From a checkpoint of a small multi-label image tagger.
Data: 195000 training examples, 6.2 epochs.
Rows from block 5 of a small multi-label image tagger, named by matrix and row number. Rows with one number within an expert belong to one neuron, the router's apart. Each number is 50 + 10 x the weight over its row's rms, rounded and kept within 0 to 99. All counts start at 0. After the name is the row's rms in percent of the matrix's.
Before each expert's rows are labels from the 100 images, of 14976, where the router gives the expert most weight on average: "top examples" is what is common among them. Only what is clearly more common there than usual is listed. The data: procedural textures in two colours, tilted and lit.
# router: slot weights (model.blocks.5.mlp.router.weight, 8x192, trained with AdamW), inputs 96-191
# up: expert up (model.blocks.5.mlp.up, 4x384x192), inputs 96-191
# down: expert down (model.blocks.5.mlp.down, 4x192x384, transposed), outputs 96-191

# expert 2
top examples: ground colour: black; dotted; pattern colour: yellow; pattern colour: orange
router.4 109:50 54 47 49 66 25 62 53 45 46 59 54 64 58 37 35 57 33 52 54 50 54 40 55 57 36 46 52 56 36 44 38 50 50 38 60 57 48 48 48 58 61 72 50 54 61 42 51 50 49 49 43 54 46 54 44 59 25 56 44 45 44 47 54 59 50 57 62 67 55 56 51 30 58 49 54 62 30 48 50 42 62 44 50 49 68 41 65 64 44 60 50 57 66 47 56
router.5 118:47 38 53 43 38 48 52 60 50 43 34 42 39 67 52 36 54 40 37 42 61 52 48 45 66 45 56 40 58 64 52 56 36 66 45 42 34 38 43 42 37 64 82 67 41 63 43 61 39 58 50 51 50 44 48 59 45 37 50 75 52 64 52 35 56 43 41 60 67 58 46 64 39 58 36 38 42 57 37 44 51 56 50 41 57 47 37 60 63 49 54 32 28 39 47 58
up.0 104:45 50 30 37 43 61 49 41 53 46 50 63 55 71 38 53 50 57 51 63 51 49 58 57 65 66 43 41 54 49 33 50 32 50 59 38 59 54 41 58 57 49 41 68 63 42 57 59 53 57 43 57 37 45 47 50 43 58 37 49 77 49 61 57 50 55 60 36 41 73 50 35 44 54 51 50 63 55 63 45 56 64 41 41 45 34 55 54 50 28 54 34 37 42 59 36
down.0 106:58 48 81 52 58 51 34 40 62 53 56 58 52 40 69 41 38 41 51 46 57 50 62 48 46 44 51 57 42 44 46 53 49 44 70 47 62 58 51 64 73 62 45 37 62 29 39 25 55 45 48 51 64 57 72 54 54 46 26 46 48 50 49 59 52 50 51 45 56 54 48 44 42 52 64 51 60 69 42 52 39 64 49 47 33 59 38 49 44 62 63 51 51 33 53 55
up.1 103:39 50 40 38 67 45 41 51 57 63 49 47 56 42 59 57 53 45 42 40 45 52 45 62 44 64 46 57 71 52 59 53 56 45 43 32 45 53 43 50 68 63 55 45 38 35 62 44 43 46 66 50 49 48 50 65 57 50 55 57 38 43 61 41 39 39 35 51 48 48 56 52 25 48 68 62 47 58 39 48 52 51 41 57 46 50 65 61 37 48 35 35 48 63 43 65
down.1 097:45 44 51 64 48 67 57 32 40 54 45 53 40 49 51 56 37 70 46 56 61 38 28 44 43 57 55 60 42 51 55 44 41 35 54 57 39 42 57 41 42 55 36 47 61 45 45 65 38 56 46 57 70 48 60 41 37 72 61 58 45 45 46 46 48 46 54 46 46 40 62 51 63 52 34 44 44 63 60 63 66 57 62 48 43 66 33 52 58 49 40 50 56 35 34 48
up.2 095:63 44 53 36 67 33 46 46 68 45 67 62 55 47 42 45 45 35 55 58 74 55 74 45 59 71 63 52 41 39 40 49 40 54 58 60 40 33 20 54 40 55 64 36 61 47 52 61 53 45 50 46 46 35 42 66 49 37 44 34 46 50 55 47 44 26 65 52 54 61 49 55 64 30 68 55 38 45 52 54 60 30 67 39 54 45 49 56 42 58 40 56 60 58 58 45
down.2 098:54 52 50 65 41 66 46 56 24 54 42 43 39 63 52 37 70 41 32 48 47 45 30 56 44 30 52 50 53 49 63 55 71 50 56 36 49 64 62 59 62 46 45 47 52 45 43 44 55 48 56 38 55 48 50 61 43 49 55 54 43 47 50 32 66 68 51 39 55 46 58 57 33 39 44 55 42 48 69 55 44 66 55 42 53 39 52 49 48 53 57 56 51 51 57 56

# expert 1
top examples: coarse scale; white; pattern colour: white; ground colour: red
router.2 109:49 50 61 36 46 53 56 50 57 39 68 35 39 60 66 54 42 55 42 30 41 45 42 59 66 41 52 64 55 26 41 43 50 49 60 59 59 61 48 62 58 62 55 46 48 57 32 60 45 43 50 37 55 48 69 39 50 55 59 49 42 46 62 52 54 39 62 71 70 49 59 42 43 33 51 62 62 48 55 48 47 48 52 52 49 48 40 69 48 61 51 43 70 42 61 56
router.3 111:46 53 48 44 45 40 63 53 47 46 52 47 46 58 47 53 48 43 40 43 57 57 55 53 48 41 37 56 62 41 44 34 38 55 31 46 66 45 31 50 52 49 53 55 42 51 49 43 48 44 46 35 63 54 50 47 57 29 47 54 44 51 58 65 64 50 58 54 60 49 66 46 40 57 52 68 45 23 44 51 49 64 49 45 47 64 37 51 44 44 38 42 45 69 44 60
up.0 091:72 43 50 64 58 39 62 38 52 34 54 46 44 28 61 57 55 53 34 62 68 55 45 35 44 41 41 35 37 51 52 52 34 53 53 60 56 52 35 45 68 53 42 52 57 46 48 45 47 40 55 42 44 67 53 61 51 58 57 49 59 51 42 56 62 41 62 44 51 64 50 50 43 50 49 54 28 53 38 55 40 46 43 49 42 49 64 46 52 38 54 53 49 41 66 62
down.0 084:42 46 56 42 46 66 47 61 45 47 39 50 82 50 41 52 40 61 48 56 37 50 41 69 70 67 38 48 58 55 34 55 43 50 59 49 41 46 55 45 58 56 59 53 47 49 44 49 57 36 43 55 35 46 30 31 51 64 61 58 46 52 62 55 55 57 38 44 67 60 71 63 65 33 39 46 58 47 52 40 67 53 49 44 61 28 32 45 68 45 39 51 46 49 39 45
up.1 091:43 38 49 47 36 61 37 59 35 54 50 60 51 37 41 55 78 40 54 44 40 56 41 43 41 57 39 68 38 57 47 51 39 45 66 38 40 59 53 58 37 21 51 47 41 54 62 43 54 68 38 53 47 41 43 65 57 54 43 50 59 47 46 58 51 46 52 72 57 53 58 53 31 52 55 42 61 39 61 53 61 34 63 40 48 46 54 54 44 62 50 33 59 40 39 49
down.1 110:59 56 46 62 44 36 59 49 50 39 59 37 45 51 30 40 46 53 63 64 47 57 53 57 49 44 36 43 66 42 46 58 54 53 35 64 58 46 39 56 62 59 52 49 77 57 51 49 59 39 59 38 59 58 51 54 37 45 60 62 30 51 72 58 31 53 52 58 47 60 50 37 56 50 55 46 57 55 50 42 50 37 41 46 46 44 58 58 30 56 41 53 31 55 48 32
up.2 095:52 57 55 35 53 36 23 68 41 45 60 61 36 58 51 52 52 43 54 46 55 45 32 53 60 48 39 43 50 57 47 49 45 49 69 36 51 50 59 70 48 51 36 44 55 48 39 55 42 48 41 39 62 46 33 41 50 51 61 53 59 42 50 45 64 50 47 63 65 38 46 49 29 46 54 48 38 39 44 54 40 58 55 59 51 30 55 40 52 53 42 56 63 41 49 55
down.2 101:47 43 64 62 71 62 64 36 48 37 52 54 64 35 28 40 58 53 58 40 44 50 47 52 48 36 51 37 42 51 44 46 70 38 50 58 63 47 60 47 60 46 51 43 46 61 55 48 58 47 61 52 37 68 44 38 38 52 41 37 52 52 60 48 41 44 58 46 35 67 42 65 68 65 46 44 75 39 48 45 57 36 38 48 43 58 34 58 59 53 61 38 35 57 50 37

# expert 0
top examples: seen at a slant; fine scale; crosshatched
router.0 087:37 32 35 57 46 61 48 68 49 48 35 44 63 59 69 40 47 45 43 37 51 56 52 42 48 57 56 46 46 55 55 61 38 60 64 42 34 55 28 48 58 52 44 48 49 53 50 55 66 52 33 40 46 58 46 58 51 30 50 42 66 59 45 63 45 63 60 55 61 48 55 53 57 63 64 39 55 36 58 55 49 43 43 53 57 56 60 61 52 53 42 36 52 66 53 48
router.1 093:41 38 39 46 50 46 41 59 74 59 60 54 69 41 57 28 65 56 35 67 31 54 44 38 46 60 55 59 49 61 52 57 35 59 54 40 46 53 32 38 52 56 50 56 53 71 53 50 64 49 32 51 41 50 37 48 61 36 57 51 71 49 30 51 50 59 38 49 60 55 28 42 37 57 62 51 59 47 55 60 55 44 61 55 44 38 70 50 62 45 70 42 57 49 61 59
up.0 091:49 54 41 35 46 41 46 48 65 39 67 53 50 56 41 57 53 34 58 52 38 66 54 33 51 48 41 52 61 53 60 44 68 45 55 46 42 39 58 27 52 54 57 60 41 53 44 48 62 55 57 57 62 53 52 67 42 43 57 67 48 45 54 56 54 49 40 59 52 38 47 50 64 57 39 48 37 44 51 63 45 42 36 66 55 42 42 46 51 60 32 52 62 57 55 41
down.0 075:67 33 52 67 34 51 64 36 40 43 49 65 56 41 47 52 35 50 63 59 64 62 46 59 24 49 50 32 46 73 57 39 53 60 42 53 45 57 56 66 39 46 42 46 52 60 75 51 35 51 40 48 37 53 48 33 44 39 52 49 58 53 61 43 47 41 49 55 59 50 45 63 61 55 68 37 35 47 53 42 59 64 67 34 56 47 47 68 43 46 62 44 47 55 56 50
up.1 105:47 50 35 31 36 52 42 64 55 39 35 51 54 53 47 52 38 39 70 50 52 58 35 51 54 53 57 69 45 64 40 56 37 48 34 55 46 51 53 49 53 54 64 52 51 59 59 40 40 53 53 38 52 65 38 52 60 39 43 54 54 53 53 61 36 49 43 32 56 55 43 67 38 25 45 63 59 57 48 37 43 58 40 51 46 56 59 50 38 61 52 48 39 46 42 44
down.1 101:48 32 52 44 32 46 41 42 48 46 56 50 42 39 56 56 49 50 22 62 62 41 53 38 48 64 40 56 44 55 68 42 56 54 38 44 48 53 57 65 42 62 44 60 48 48 55 28 44 45 60 21 49 47 51 50 56 68 50 54 49 54 34 51 44 56 56 48 47 25 60 56 53 51 45 45 56 42 62 55 63 42 44 39 56 73 55 30 51 54 40 60 46 56 51 43
up.2 115:73 56 64 57 47 65 46 32 52 53 40 44 64 54 55 49 41 56 62 54 62 32 33 52 54 21 58 38 43 53 48 51 49 63 43 31 46 51 54 50 40 45 64 60 63 53 52 43 56 41 63 36 48 54 42 56 62 61 51 40 58 46 39 57 35 59 43 64 57 49 45 47 53 64 39 60 63 54 50 56 51 44 53 41 57 54 33 39 42 49 29 50 40 32 53 51
down.2 098:42 59 43 58 49 64 52 73 46 63 56 56 50 42 21 43 63 41 68 47 49 48 58 58 47 52 33 60 59 37 46 42 53 44 48 46 50 37 47 54 38 51 24 49 51 53 43 54 48 59 38 42 55 59 53 39 49 36 50 51 56 59 58 48 37 71 52 52 85 39 48 56 27 51 53 45 51 48 58 59 46 50 46 28 64 47 72 57 32 45 55 47 52 53 52 43

# expert 3
top examples: striped
router.6 086:54 47 52 46 43 54 41 56 52 46 27 49 52 62 43 50 59 64 45 39 53 47 41 57 42 53 46 46 61 55 49 40 46 44 49 65 33 46 32 63 49 32 58 63 59 46 50 41 48 67 59 53 55 43 63 43 46 49 50 57 47 44 32 47 42 33 47 50 49 50 60 58 45 37 40 51 57 55 50 41 38 66 53 61 37 65 55 51 49 53 39 56 50 61 59 67
router.7 078:54 43 41 39 35 48 42 56 62 36 62 58 45 41 49 35 48 59 52 36 44 48 39 58 49 39 55 42 58 48 61 44 35 66 53 27 41 64 33 45 48 51 65 45 60 68 44 51 54 53 51 47 80 39 31 56 46 46 50 72 50 53 60 45 49 40 43 51 58 60 59 45 46 58 52 55 73 48 54 61 53 30 45 62 35 36 59 63 67 62 56 47 42 36 34 65
up.0 094:45 52 47 49 53 24 67 51 59 52 45 40 48 51 59 42 59 37 52 46 45 45 48 52 51 50 40 43 52 45 37 73 65 50 40 58 39 34 64 61 41 57 47 43 36 55 45 49 45 51 39 62 39 61 46 47 26 49 44 55 42 41 48 52 41 46 59 54 56 33 59 47 42 67 38 45 38 63 52 35 45 39 35 37 57 50 63 57 50 32 52 56 56 54 50 41
down.0 087:63 51 63 48 78 65 28 58 54 52 38 38 55 46 52 59 34 40 52 55 68 55 52 50 62 71 55 42 44 50 58 38 50 72 44 63 53 51 41 30 54 58 28 56 44 52 62 52 64 57 40 34 44 49 68 43 45 43 53 64 52 63 50 41 55 42 54 54 59 58 35 40 40 57 53 51 67 60 49 54 49 66 43 62 38 60 37 35 53 58 43 28 44 50 54 48
up.1 097:49 38 56 55 51 39 53 41 34 39 52 45 58 38 46 52 49 54 50 53 48 41 60 57 58 49 57 62 42 43 59 49 53 40 46 64 42 71 51 71 65 74 55 52 58 38 44 55 34 72 61 52 34 45 51 61 40 52 42 38 38 45 62 53 71 46 58 33 48 43 51 49 61 60 36 59 65 52 63 50 49 53 55 62 55 37 65 49 54 31 66 59 40 50 46 46
down.1 101:68 56 44 41 46 57 29 57 54 53 60 53 65 49 45 51 48 67 55 41 55 60 25 39 33 61 55 54 32 56 49 50 45 40 42 56 49 41 63 35 58 40 55 48 57 36 25 37 45 54 52 46 57 59 37 37 50 57 58 60 64 46 35 53 33 66 59 34 39 55 53 53 44 62 55 63 46 51 51 52 58 51 36 56 53 38 56 66 58 46 44 42 45 65 59 45
up.2 101:61 41 38 61 71 56 39 58 49 58 45 45 44 31 52 49 51 36 31 60 36 61 49 36 37 66 59 67 56 44 69 54 37 57 48 43 59 41 32 58 43 41 56 38 32 36 46 55 68 44 61 42 66 45 61 63 53 48 58 47 52 71 53 54 38 61 46 47 56 50 50 61 65 23 53 43 45 45 59 46 50 53 51 41 53 51 41 61 54 31 54 60 49 58 58 54
down.2 095:39 38 48 52 34 55 51 52 56 45 42 26 63 74 30 49 34 60 60 43 64 40 47 58 41 30 55 44 59 54 58 67 62 47 53 43 49 38 64 57 57 45 58 64 50 45 37 71 54 51 31 60 49 58 64 44 45 58 53 62 44 37 44 38 31 41 45 59 48 37 50 62 47 63 55 50 55 60 48 60 58 44 52 48 60 64 63 50 50 53 45 43 47 21 37 58